{
  "train_examples": 145000,
  "questions_per_image": 4,
  "encoder_norm_position": "pre",
  "fusion_encoder_layers": 7,
  "fusion_encoder_head_dim": 64,
  "fusion_encoder_qk_norm": false,
  "fusion_encoder_parallel_block": false,
  "optimizer": "soap"
}
Rows from block 8 of the image encoder of a small model that answers yes/no questions on an image's attributes, named by matrix and row number. Rows with one number within an expert belong to one neuron, the router's apart. Each number is 500 + 25 x the weight over its row's rms, rounded and kept within 0 to 999. All counts start at 0. Numbers have three digits each. After the name is the row's rms in percent of the matrix's.
Before each expert's rows are labels from the 100 images, of 14976, where the router gives the expert most weight on average: "strongest on" is what is common among them; "patch colour" is the nearest of a few named colours to the mean colour under the peak. Only what is clearly more common there than usual is listed. The data: dead-leaves pictures: piles of overlapping shapes. In brackets: how many of the 100.
# router: slot weights (encoder.blocks.8.mlp.router.weight, 16x128, trained with AdamW), inputs 0-127
# up: expert up (encoder.blocks.8.mlp.up, 8x32x128), inputs 0-127
# down: expert down (encoder.blocks.8.mlp.down, 8x128x32, transposed), outputs 0-127

# expert 2
strongest on: textured (89); large pieces (72); earthy (69)
patch colour: brown (64)
router.4 113:495501529497538521500469527433518460511541468519502506464464550542545480503478495476502501491487497488467469505462518502528505492477527521511499516551541506481473450500486506504473466512560520527473510468507491499522477515522563469523525482516496506477531472515516518490503505497529525482501510503508525481473518484487555495543516533462506500471547510510522483510526526469479499523489
router.5 094:500504531523543523504469530447515470506536475490511493462466554537519484500495470459497498502487486498466472505454515527540480482479537518519494528555537513494474459509485497502492463531546532513456504481519482507517487518513565469521528488516466527480534483510511502492504497492538534500507520501502532489480512490493545476556494525458488510469543508491511493508502521470468503510491
up.0 089:494506512539537499509513518484512481557509437540499506501469472461539487467517443507499457483471482486507505522510508521475533512509498468524491501506500494462492463459536482493520479489488514503555495483477478510552456511497508474515522488483507529537559523473495492501464500486489486483491526453512503485483499502537535520524507548484499492512472495499527505434474477505506441488497
down.0 091:544532491493446514493490567497502492479497522481485507486450485518476532531461536482470539520488473511531487505501448489514482481514491471494524515506494471497477502495490487539488517489509487493551485470509517530473554476469492456452505484502470470489470499470507478479519506509446461466494519466484482512519500489514494437531493494506538476489484529493513521483525556496539502507525
up.1 115:437487485469474530525505500497492537528484482515475504467483517516535553485516505522540478507505498522517513509519489498569479476570518463510508473481519483497485455519512513497493482491518523487507491542527472467501493497496532460496470519492525444529474495480480495483497462502499535487509479474506475526526484527476544518527481491534532476576495497523528523486517510484499475461493
down.1 114:546491537514461483522503493513530503529519513518497493522502543508481525530506521529516511525495521531517487518473469485490522469493509513516491513525499475471475454504474515513516505577475495494519488480440500551491495486487485498498490505497495531515513480514510469454490477517441514506494536486489485463513500443529528500536539547513500520460496486468521454505446451514518456481508
up.2 100:507483517480501462510504523487540515540525503506481482467560478494493522482495551487492488464525488466465532521455493450506523509484540482457527485469509521447486522515501528527510494503488506444492481492501508498509482492474499509499512516504540520539500521522503457491544517496511513538514481490512502454551436505528503547521480528547511528538464516508538480519509521496517511520513
down.2 099:542502507502478527562515460498441476472488510506502471502510588527511490474473500481536492518472527487506543482478479521470507481538511482478497503512495507503469456501511485501483497513495461482491470525466457526504524518530517472503476513489487483473476537496490473523504457442512501468523531526490486522496495512513488509491511464524482536501465536457496502543468469504467489509459
up.3 082:498489505488494528489463524509483472519508502505488529570510481529496479541518491481505531545527479486464472514527478488495494533486537511517536466590538485521510518490517515507514492530526496556461473501521482541486528512518486533478511490492500493525510458529500528509516518474487477500500507497470505497512513481515510537450454526446498515528517490483498534490555502464511509517539
down.3 095:462533518490488472541505482519502462512541487466499490485482496481538482498446497518512523446469508484534476469471518492492491504490470493462492501483481522539513543484478499484490527460536524514493520524527491453502479510478537530507520528501524572478500495472525455526470505522528540511469501502484494517479470526538482467511484510496495498490488503411503492482489530518491484476469
up.4 081:533476537533512460468510522544474482504545483488497533578523514460503453492528511503503456508469438470489503489493523501463485531534500454531541555532469514503466527469506529515497462523484463497538486519506525506518468497499524481502499517489485507480531506475533500513489495529478495536488526469496553498502531499532497487481471535510476500510490483477478482496487477497490494486495
down.4 082:505503471497525525480472523453515505514476443497539482448438501474470503501503504443473495520547532535508513518544460483510498481451483524477511488493546492483538469503506532529524514499521530548504516486484507498496504511499476469487503472516533514492535501474529521495535489487520481480514474494510454493476440488505461485527525479495468512510493506496511539507513547492543521496473
up.5 104:485542468474468508517475462443501524484454507449508491498557506482510512519499509494516525516509505524537531497537515511495491488493536524504500512497495511556498509488475467453504511488564529487479469464549506487515500507489505515467542515520471526487477482573473509495499507582539528484479473502510503509507468522507490532499501476497506489469497458504474539502513524493511487497513
down.5 104:513486489504541470496488499549516475514558482484461509535523512540508504501526498485528488438491457486526537467508503531486523544504471559553511522471514481436480534508506480468485499512455459529491505517492497497493485514499501526545534517490467477466494511465526510506469523522503491479514519477474508511507491521470472513507500482531531475475498475486485494539470457472519485486526
up.6 112:498510476512510548545489521491523491527502527506508513517494501549496528503423511526490509505486515550475490504488516507508475483492533509498525534480498510498499466502517510497538482467520528537494486468522494506493523523471446498476534477500511548473536522528491508526536536501511514468428515461473504489475489547504504501514475529488501478483500483461448556528536505499526495551499
down.6 108:515495512485513452529487489529531484512507492482499486499516483489524529495527499459492469529505475442527518476508503499514505512529493509487465484516493452530473552467495480498522543481491509499507504482456505556511475485531496511481516531539532472518539498494493468491410482504493526506515481443504548461538453506502535525491495490532528469485508498499529526457500500492473470499505

# expert 1
strongest on: large pieces (76); grey (44)
patch colour: blue (26)
router.2 095:481506483491538456514487499511461493536534511512504524518517508535512491502526466509469484494536501494514512499512473534495539507531552482478567487534472489444489551483494501539522544504498479543514498547485494504470490490500488468511493476453512478525499495488533492517488469491517536511490508510532467512542492472510530499495471541502469484542483552533494506474499542459538502477473
router.3 072:501503470550477518549488528489502506485494477510526511493500522494464488489494463471518498507464534532470505520500517556569470513502498488501527527504503502459488472547467539492477540536427515531510497501542499493473533539464508497521502480498526538505493488466469440455472484483505493462534533518554511494463516505477515490501515516504495481511499486490514480477487494504528503513518
up.0 113:448524516484524504520471480506524531494447530492478534468499459475534495499515483499495507481461492542425522484515498490506467476545508488505510514466518500522521483471472485518482484516528536509515475485495502474511490545552516496500502494504509518504502506497523471478516493552544516514488500507484441465440460462502556488513471505474510473519511458471533531491503516506521490514473
down.0 104:499504489537472514479521520490484485523536461507523472488533521531512526516483491537491525510540522446531492504441485496525513479490505484509505545531504556501488513481435521512542515539524475496456479536483535499464472441505489454509479460489510494508547484520496502508494491521480497484502519467490527494565498464519507468498490514503518486526472504502494493495520496443492519498538
up.1 099:496512468482479449504473465513511490499549525494510508509511464511516493528453550516468540507524503504517473480488496497540488456536523502523516471566513529546488501496517473504443499509489516514515515508468499521491469485529502439523515515477479511492503495524487490470492505467507465483530561502513548518565472539502512526510501509510489525498520490503499457521510469522476465532487
down.1 111:490504585540524540525492501531479516500493483526502476481451524490492477478528479489499504468479543494495513525498535464493517504489458488496480500497507489475489540510449516486538472471529475481499499513510487498465500481453507477481478476564487504485521499506511509504519483514507486480486471478504452490463504466526493525524548446491495475507446494460503477525493532459522526468468
up.2 097:527531509488496545556478502503500463498526490490535521462516515488559510494461509489477465462475509498508527511481527480499495467473526500512480461489505506513482493500447477488529504473517510565506539509485476511520518503487478500504474544513527496484454495475495510479565451492499492492550460455518480461494496515519480511493534472516506510552478495504514528429488493504485507497490
down.2 102:512464501496480444491544500515522497468465491496468507489509506516459502531493489480488500494495471494530449492478441525512468519532472495506479480513475521489484561503494547479517481516493498443510483480539511478434562498486486504503499454474503494493525530511482495504523553513474491492528549495494511480495482469474478522511509488500489493494472524502495452526560496486486467454488
up.3 094:529503487484489505493522508486519488474485512505480472506467496528509494524424500508457494509515501492508512477519489484489499520518507464493504500509548457554474543538465466546476530475478479509548496531521488494521489475478521526454492491483528509488481490511469481475530487524444489473539486485439540544513502502538474537515509549506495532519477503488512478476553497481509501526475
down.3 108:486462467499480531490508497490516521470543475475529504510494508504528507508522483484490513444453529476510532503476491498506483501490517499516526491519476508485529486473490540491510460549542551486483491467473469548461504468543502430511484493520516482537502527509538477469482530527498484512490526455525479507513505470489522496514508484489521464515446491486473512476478515483495497434544
up.4 089:507512513492492464520533505484507495485552470469484545518492497509514469500497527529501566514520523470496481475520509509548476484512502518542501502468462533536507498513492536520469485475492530515529497419462511557463501491514475475497502506561499484494458526475480522506488531526508535498503487528502497524545501519505512507491475433535505513497534519503497475484465521487522507503467
down.4 087:520450586499476522502483496468496518521491511485497467499491505491515521530493457511528485499472463497494518535509537496469552518518496481501486523563504485487491496475460473481512483453499515527448483543483456490495465496460527510491540541522501528508516535512498474480463521490498494522502491458502513504437509511455493543505494484488507527482482519500505507536517488496470516463528
up.5 094:496469489490473522520506519496400507480519529481542525523534511517490465502477490457518494529510503503489488513509482485524523495477487475486526517518472474482502493522454513496495485519500492492517532519515444507503501472453459519484493494493533506476466538498466490537524506437502463501507503511522462484525524531475463513461500534491492485538529552493505491536495507535447480476496
down.5 093:519488495486507450505463516521468515494486530545458484503445480524516498506522560545471490446521500494528462479507550515491479529546480529488472489459489517508526487512536489459497498485481500480484495523463492508493452512512513482538512500499511525524454457528512496519535540478553497458480550498511502474462497506485514463511504463507493529480504502480520496479473514483500480518476
up.6 100:525490477486564450486498489536475536523519534462503491539523513494543515512496498520469550469500504515443516489429479510494503500491490550490525488498487515537502508506500479470460536459463480512495477479509487509494520573491484452504523502505511511480509493513495454523492482495544480506500483515498496487532494511443465494500489494493513429523500514466510512520523502480503485506521
down.6 101:441537517497477514539479504485470494511513473560461511500467509529481490508499487458512541519509490497490510530533520505537560470490496483544477519486476524476499481483485532494520454524511506501483527516517511497482500450479514496562456524505494515505507492479479519510488521479520549478478503470462477492492493497591527531457516471497462514510466524493487499515525491505503503514489

# expert 3
strongest on: dark (97)
patch colour: black (100)
router.6 100:496479531499526529541536475490521497474496466515472487509475533490495529526460468509518543508509550515491498534493528524476527475510503527462515521513538492527501534503468529507482467533533482514509503508494492487480498506508525505500452507562491448460439489485464479482525518517514469535495481523555512514511538471503463488498527500556465512477492508506492451490506510503462510495464
router.7 118:540523525493533512529496453494526473492548484494469474510492526514498520516475529485518524531525552485468489508473528519473520489506530498505524523527499522534531521478463504506497496522554482511515517497506517485501538474502530496496481479552459454484461472524462492495543554512500471516494509530528554496500519496504473501506510477570502530485488492463475477536495509533480512543495
up.0 099:489450518503493502533477471521482512473482458467480492492495479461466502451544504493496498448498505475494478469473544508494520495499507520498509520434490516478491466546536549518492520479513522507535501503459512483494508458489489487531500472518485483506513513487444536471535535482537490501510473531514518526503521505432494495532482458494519461496447485542480492508473480493493510513518
down.0 097:496534514498512465472491513488506530541518503480520455490532506536504494556489508517478481516545513533525505549471469467515524455499525474506477530531482512495525523458495442520495460518535505460489494499510469507483505539503487481481453525490544493489524472518503462542492468478457559470519482489536485505551490506474498491503482532508495481504505525472501523472505487472506494460480
up.1 109:462533489472525478505521480511484518537562484528490503496462494522536501516513511511503491504502460495501485503569508510482512519474523463487510484517515514477523574505502496497529486501547479480501496485520470513503514472553521517500496532493481468503515522505512501474481480519462509476507478502519492457583548474486456526453486461507508505501520521498484485425493504488503466501506
down.1 104:490518475486510519506494504458508501489471489481495476529495549474507514480476477514527518489525527540529511514422515481542501481514489497539507496476513491517481449511472537515510472493438519527517497480472510465491491500495477496489545486474508463455511496480454520477518534475513492489531522468507500508451479548504484462562518499481471497550509486532472492549517520481507520504480
up.2 105:494517513490546515526507487449485527511529489501475536497504502500542510530520492504470475488510509546496511533528522496470526537543488474502461491459510462510487517490498532482447539490507519473463514493536458510545543521526510527492486516509487497553489482528489480478498490479518503533509428494506498508481510477489497534488523545528546454521507495523528502551522514520495464479527
down.2 103:488513520542455516491541523539529534549520506501527507489538521521500498542475480521495472494549504514490481518496502492503509482476481455475536492501504496479500506489478478516536528476525494524510528470486536435498473508448486464518497500492552435487529508474489515504540480497473490508539501485500507526503517526535461493492456484545488517503489463472460496522501456499526460515492
up.3 091:484545449477488498483489520500447548488527505495463530525481459508553504527491479506494495509535531484485517542539470540544468522523499486527542535496506543531509512453512468462522480467519522470495463473446498485495491505477484520492513466525485504485515521551516503517483507476490491494527505474479499504436501476506518485514501477454513528500512527504497489505495512469487534467526
down.3 095:437486528486534515523501497491541442509454558458491499501470493465508499469498507497499497482481506486504484522494519472548499483499453485489488473498529491494479499506440518491519521513493446500548497482535541551533513491513534479511500572470493497537493461446505516501525471500473497510468512505512544529502478512498453506497487505502517453521482496504481501502497493516503466492527
up.4 100:505505448515536486530511491466491509496461541513505442458490520518525524542453506486467500498512559548492509528486494528517515497542488509507506524540520459545477493506451506509489544530476510511501481476471478527524511537540508523511494493519480472506481539516492515500481472544488518494495538471451522519492490498490496525512498521456480527514505518472537526547501512491487484469465
down.4 095:505499470520485502461490486567506498464513439500530504532471524538493507512522477492495515536512511476467490452578489498482455503491453464487522439525515521500554522536509510502485486508495499492479492467502504502504477515513505502494527514520505509519499471486517502482492486527528461528535484491510495519507502504530486536544488502516527509538519482543463462500503465534512503505567
up.5 089:445489450520483540537517510513470546476484494458496579476495444463544504509469490522488535506485487520457522514498508522493504470507464523450470472514517480552516500534507526499500521495511504495519491484491463496460509504456485495502499498524474463448498453524486478505521502495523507496495509541504502513481482509505503505487480476459530527516532486468491476469507529534520486469493
down.5 092:547536513500502463523493487507528476511459471486535510524506517496492495511531527491525509506503481496462482511537532469486484565495524487498546467518492547434481502460499515499507481512514503506474493501520510482519450514544504540515544533499515521504457529458502469476464493527488491506473482507529507508571520467522488505443507504506456522513461480527525485510489480484492491489476
up.6 105:512510515524499503464480526474533482509492527526502544510579514465546491498515502533505512532523435511489516465515484483508518509509481500468550501535514462508500486509504514496479506529498455502516528519519501460502453501485512493468530524481507544530504503478473500508534542527512516505466552512514494537479499495498548471512487515506468489465489533504510428464500511484540476517518
down.6 103:467506477523458517517454496487497513509496486472490524507497490531462503482487543470502496548472539528507515444428508538491456453510521495515462486462483510489499487519525476519523481506479488506515457496465509585491520484508451488495492483541505502511495483530489493466525493504518491527497513484508501495528512517520531511469505497497527556475510486481504526503462498479529541492449

# expert 6
strongest on: vivid (68); small pieces (68)
patch colour: purple (27)
router.12 097:531490473510452514486522491501477495473501433514482484495508511456464459510498483494516532493487502501560517526487553533499482505495505505517450488466528505495467507510486523500493530514482480529471514475502513554504488513529464512511461497479529518436462502473480539497479531500501477509504503525538533489496485519505449552494492460483510511473537484477499466505444520521533517478477
router.13 131:518495488483471518483507516490493485528488450567522465477518511483508473557447498518523504473527491475535523510478524493481522496485549485514528470499525508499476516547469522499513531504519472549489518493501511533499453521521471483524495449468534534499467481457530559483479509492518497540514498478519504459486480497492484531532498472487499521479563501526518533488514520507493510502525
up.0 107:469491502464475533518531524519498520483517484463460582505510514504516528472531541462497524468522491475505460492488488547473495516471502497541519472504488517500493491567527493469499524476471483475497521505507504492476477520517509485490519459488482490508507483527476535484455513498487496547537504492481501473524451486502485496521446443515524507500473513485465497497524515476513462467548
down.0 115:488498516466497471503540493497499493513490467507550539486505504514502510481482497509553504521474515500492537487498515492531501485521503508514492544504520513486484524525472506506530485569543498526514497485485508413494494514473494541491539487500517552509495519491487503477471471464495467465483514465507462532455470525550490509488526533484505514474503495450558546513515488544531506514494
up.1 092:508493435515493470540516524473500489488478482484477500506528500496576513486506549512497454500528558520509540490542507526487511516458539446487477516489480513450506511484492517495540498518497485504458539486485522504519492473498478472498500511475539495490468520519515512500521524451506492490495533457516479496498455472480525564475491490525479501522517514499484483477502523480483458469531
down.1 097:531522536505486517483479476496483553511488496498489506473499530522501519484513525513517481511505485484531513483530495498466506520479475510476467504491493448466507535480461494524508484497468443547487515525513487462529475493447489510467489522471472531475552502528524542469500475549515485500487504479507517528500543516540475476547540481491501517489503488467500472533511427474476516501460
up.2 095:478485524493514475497472517460506446487530488511502534548505468515510477490468537511498490534541550544515527493469525524537506503503545486510473526512492471507490509478478488436526540518530523497515529498543505498476516507490536519529506486515514495502459485501496530523484503493470478450477503516487463483502499511477455512445479499477427459466518508492499518498506525520481456499490
down.2 098:515476519534483497500511480500477518536441482483483497460503485503499504506442493485480529448523442457499486509494520512482473520514523467488516537485476495562495537527492495496479471491494525508485483475547505464537502505500507504480500507471504537483508460471535541467507481502561519529526497509549466527532494507491542536515513493513490486502484478529487468545524459462513504516490
up.3 083:498486489503503520485473483480529548548468505510502452522532540514468485489491494522487509512480484528488488477493525472496494500562511541494494497473502512522526569500521508509496502489504499468540503524512483490513451492559460523480516499481550511520541467527486472468441527553505499462502496553515480502474493524521535543508483489525506466467522510500528496461479494507490493523518
down.3 089:540546499469533518478493511452524486459517490502507527509480473488521516550513477499510515492524508517478537537523470463504494490460494517531487551550501479480494483553484520495531523511499542483472494505493522528500523501502499481508541432533472447487461496526494495531514505495476512512501491467548500505530511498513445460526494503507469502492479459481508482438489504492530516484500
up.4 089:488509471449493494478495516495504487503498500508502473514488476448548513495517487503483518491501546504527493512501517493551491507469506489485482496519521422535494492459531494472550536489469522510497486482491521524512530553507498500515483503465486507449485479481504497521531473524517486480514501510509464468459537444450482564496487475486488482519501457507551517478542463495487507480531
down.4 097:528462502554526488461499448467477485522487487460515506513509524512498470511476482491474492487524522474510496519491536550492494540515496521547499475492485524533512486527513497487487478524488455542519525484509470483518493478510469518465478468480489497566518477515548471488456478563493517468459506515484472488514507486537479502509512494505506512487480523501531494572522488465462487505490
up.5 112:521493517471548491487517511492488525503465530488497533514510487491499498491535503517486464472536435456517471492521487515499501503493476508517502520518453543497542506532503479446510447515495526507518507517471506520539448515511453554504510507462506495487486476509503484495480450471481486509507479495451488454488515472471496457482524468533545537495519445515493511479541479517496482500512
down.5 118:465492498481455465515539467493552510505560494496485505538517487533493541514453486502497491542511491514518487503552456508516474495522490509504485489520467477451518505483497491529474563522519505500479471492511498447472502475519524517489488500512484479524468484534517502474477538502475532447512505488503513498454525482541449493489485540487535474469514528510533517472512535522510494514477
up.6 125:499484512455513511471528512503530525532494492528527500503491484511518492495492511488483454463489489447495518519463502519465550509493429509453469489483482487510513500484535471512503473433495498514451514489474538500497526497530486508534570529501521542540523484515554521496547494496516493500465532513479481462463503516503501505493515519478542485514491517534489497462512509501526489461511
down.6 112:499471511464478537538495485443498468480506488460526492471506531516544535493479521530496518473491521546486492510473496484454503466516490479544497497528506547493500473539486511487472504489503456496536464536429503507533500521499533521542455541505519542491504541481528495479482506527497510497543516496476501508496515509507443519491494473508504551500479493466521466474499499492485520529508

# expert 4
strongest on: pastel (54)
patch colour: white (25)
router.8 099:477544505491496508507467525483518509462534486548503489474547550527519472508499463480474503506529548521494535523467492548496524479538499531472543508539488509496493494516469509526529547488522486545499479520444501540497518521487519464467474498508536470530509495458512496498529461486496503508557508514515524525506504487513531517536437538526507488527472519504509501506499506505523496481509
router.9 102:475550494496498515523467534488509511468538488553509471486536555531515474499496455473481509519532550525498529517458486535503537483539510512480543520530502521482499501515460527542517549502527486543506483526449496535492512521482515467476475481511534465534501503466500493498517473480492504515556502522537518530509496480499509508526452547501497493517474531500492484493508517501525507489513
up.0 090:511518488484496508433466499468517529502536494465512492475459520514506484479528503527450485506517501474542521573490521468523473504493488475480506523497500497472507506514516466509435513515511505544514533506467511535481515476512463545522536480455490494533485503481539503508532488487505487503422533483510450439495510483491506516511503480475499485495502485538526507488497502474517511483474
down.0 086:505514492535480506536570495490466524470503523541472480507530494529471527500480509484532496432483493519481476421464485535497515483530509470532517512502489509493496483493456496538549517506482536522486477513504474492541492518514519492496485499495509555515543484521506495505475510525489541519534478504483523517509476546496491468509473500490510491508472470447469527504534515551488502485497
up.1 094:458516495497510517474485497495527550475459526505516544473513501457511509533449501550518533511523424493515469537505503493469518510504470525503488504522510517516501493491522493468492531521514491481488503510503464546523476494473472514518527502481512472537444492487509530534495547548482528507495545531493454472475508482455498507484490496462501499511503528515506488544484545529498488499537
down.1 096:552504518468483500476534503518477489466591472501469499551516521508521479512486511538454515498529518510496488518525546485525503531526503511508501517507479493481519476523476497535531482496525515503542491518476536484480508560482514509499475478503506517522475475544489474444497463466512474489502475489492526536528490548524521512486484526476458504505516473482504505470504512467464550492491
up.2 110:452483490493511453499478541493508490515499493528519508495519533458522508506473507504486531477526485508480511469491502503532504519543468488508502476456546528496430528508477512474513487514456464501506503477502519479509483467482529453510510534451501455507483496548537536494477509508525502487497527470515504467498513522474546532528486503502511481484498444474588503481530507513497484509510
down.2 110:540480486532467523511485498499515500501475460486476478527499496537502470500487489506481542480485498483525474524505512477496528500503549475489504478511466495547508525477455482522498512490528504501489493507495496511492532502505489522476505417493516527518510509465485444520509505518468499473482470505555505526502502481539427517469517445518519536513503547530472530543507493521500568513497
up.3 102:489497481524471505465506518512509504454489486516491501499478487480489508524463552524505506539485524512482486486492512508488498527511468500446510511503511549563561519498489492560485509518527501514477479492503503467516527489474487460480492503451474486547516496500469516497477471489491514495477496484517557534497531473520510488534446520553488539521483511526546493501543440501521469486500
down.3 104:472480500521481489519515450511544506520508539446484512493506460526506504505522518527515516467541474496507481553522493530499490492477473500524520479533505445474425450450515490486490511501486504506495500489496494497479499467512506522520506480516479498457485506491533480498504511518535500502470459536508454504477471519487489551481515493480525454458517508481427513526519543506491491515525
up.4 082:478476529491496504510517455501482461529515453543476524503528487473530510476547492536530491505510456513512509489508511510520479489456453540511452490463520489483464541533484523490519463480474518497481495485504491485470442501484497466538494505492507482515548501522528539487518518462514482496486471492530522546465540500446505464512463510502465482462504497487496470491509476523477513471487
down.4 087:496482510518522506472495500528494520490518500470514481513514472485502449535470534500419492518483489455500485511518465470490518512517490477489520501551449522505458504503517487493476521505507504504493518520482513529493538519496485486466497503480531519505498485462503480568536475500452500502442489452447528512508511484497508531507508526507562538562524482492522509533499481512490488538485
up.5 085:474523462524473468462506484471495476464543524481509502534445495479513470468511508523485504507495469502505484504480497522461524492516503530548505488469528489502483510524516481503480485518488539478521528539498481520494579489500501545543493513504510491517524503457480506505530504483483530488529475501540534530472537501490490532530547472474535490475488513502529518553442527466469501511497
down.5 102:522470466499515496519477530552462519520490506521490496476548531490472531521514501495519463462525518485507523490491514450510463478477508446483466491499498506458514498505484506538508504490521499524504509509536549501544452487501458485512535498477530516527462504494573501482474491512533489518488543492463482477489501496496524504533487518522455473505517510500501467522503434542482514465486
up.6 098:480466535480521508500477491505525468529466510520464488434506485485508475455477523490506468450504502515496520486498518430509518518495506465487549526501530455483493457520519475478451494491489526532491532517489533492520506465490478508475496528467526510505483484461558497487524519530516458475491544492499510498495517540507442499534507476503471504482496470533506510499553493488500491503534
down.6 098:500507484554463518519521504530472520483467502489515500506499496551463505527520481503502529505533479467465494513488491534533473534524512505454441468512471548509517512455467506539521515451502472479489511481493532479498480491549492520552511480547528468492542519517459478522496505509466552495537506485489548509494479459508523491494500512516540480510508514505517519487487531514494509491460

# expert 5
strongest on: large pieces (65); warm (40)
patch colour: red (63)
router.10 078:510527487468485511473512502466520516533529507493522486492508508552503536535464531486422518525508509477544529538475509515446489493534516519542541473537480484475529511472508508466504530467535485514485510506459528538528534503524520484493489483498513484549493492515515483529561480492501495482542495487517500484493495481535492526504471529524502513565487523510499474507463503492497520503461
router.11 067:534495488500505519499503474488519517522471447500546527488504481514491500545483520486416499553498504486523481576479496481520503495492512505516528518517502482484486512471477510503502534492509482484459486482494521510523512518513545524530530486496499480528481470516501444542514470501510518512485492488511479452489526500496473529502454541515522514565498505482515513476506517485536505514422
up.0 082:467554514509477469511499504527497516535494505489457562486529503461477521512530513489508501510494486478517486525498525513444456520454495492497486499559490464526483480487503504491496555452503528471524490515493502504535538486515482436488505507516500511489513528516477501468518519460549535512472496497548520513498487515485514460526553449527504484498469488547474484507513499514504515510470
down.0 089:542468489502500497496502514517508502493457505526495483517489489546498510486499458511504504487509475479546519477484476480576536498514519529471490537496506565491477493527481495468496416493503478535480533478505559511481493507476528500499492529480507494555477512529504450504533486526496498511491566533500460497511520502515459528484503521475498514483514513442487517495516479486505477475505
up.1 131:502483491488530498460510520514506456530545518479507478479460494497535507489479480539507518494510436458482526539539550477464517497463436484517509464532490486468466523475514482477482528481476503511453495464486496516497495488536499540533521527497483535500521491501489502514521558522480495517494501454466474435506481474502514498507540510473516491466524484530516508525490491485480487499512
down.1 123:474493516495475485503516485531522515466494524516454499457496515503516502480508494463490467482486525522517478438457484493501462496532504510454472545478461527574544478518482499493508499500471484531532501494476521502501501506511469440464487481540505513504479498530489500467497463507492483543546499516474518557479491500510482481539497494506459506540497529460488513491551511501525480533496
up.2 078:502484550504516525488506509517461471487522481567471440465496462518483514499535496490497494465540497505461473496534517524510523480508487507500480519502506463482500505539464477496522518481466448494488459505499490515487511538468478478548490478481470471521473486476452560480506521458486518489547504477493500479495524487524460504533459490558513478480497514500535497466510500502506475493479
down.2 078:494494494507511527505509537534507490478488514480533538519494524449538498541511497496499562512486519481504532507473443467468500527541484512464523487545536513534479485462533509490508478531491512499512476517502488519500493462500488479505509513511558516508508484490526481516464522494480472512448511495510484499524511529449522520479546529467499545555450507495480535521480501521498534516536
up.3 111:495504509504525504474519495496516503481463492528485479462541493497485523490480485489497479447559495568538503505538496509496500448507530477480537491520497510500477518537447492508508501522462502510512522489481497488469480486495482449496496454500503484524517516489448524488497449490496539511530471502515556511540475475495482485478458479473504522498564515513468514460478451518495480522522
down.3 107:514535517458480491503483471527522487494515497477520555512529519533488510482504540497513521532477523459479488517495510496526491547492489493542468521553529517526545497452497496476492458522559486487474496508458499532503486531465482530519534502481489488491463473525510478508524553469485431510507486496480535505477534529544516505480506521508485517535459461507511490530485518499513514501489
up.4 095:454484452521484467502501543484481468518506487479492492524510476516493458464543463506501494535495502473476494509532480496501526514499524529506499521468467518505492531471484470521504481469508526516508560488523531500471527485524513506552459563488475512447484511490497507563486515523495509500472473512454469526497458487545516521481517517504481474492546483451493484533485527500473517503493
down.4 098:545506512486510501473532488475526518481516498518495485463487529495527499537458502490528490498531528508494482490480525445465507501508508486493496495496524513463483492515499556484481561529476500493494453504505513511517480472508475510475478459455510497500468527472514518459512518509483560542542495485525513474449516521482509482527495511481478514508486513499536531438506475507472511514415
up.5 085:488469475522495477453497484538433498512501471514508486516451504519473508481495446516499505504485472467471491483457471492482494539452501465490538481478522507484547487473509498500508519443489512538518479528475487512489484443512525518489538494500497488558524508499512476522464480519507553501497519514468471451502521475518470503507519511466483478519501517484533507518484488486484507516567
down.5 087:511547542493529533498518450465546492499532529517526441460517524467530499485485526540503478472491521524469536472484475526498497501537500506541500533549495523530494506516492502488465530511486487502506494476495494482497485508515511447469502490502447529496465451493508510495505504518459495500480483458487504497473473499492494524544484521550490503478522533499511470461522509527473470560503
up.6 081:468530463528522496443514527482441534497520538524546457504448535491473506478490482523517483560553503480534524511501470511511520527489516482525511511509497497482535518502529511483458547519489477511470488539500474496501477532489509510521529472484521510522543520479455494502485474502508499485466503503461510476494436490462517528513522492502492463536469501496522501512499496509454505475500
down.6 085:499477476445483551515529511504460477492512509515492514507522503519566526498498538489473483483510497511451551488485545509485491488511480534514480527476534510518523473517481491538531452479512487534507536497502529480510504484552476476460436527516528503538497488520494530490478494477516502494482484452510509525548505481498502546504504501543465495517526513484535477480490488554530511508502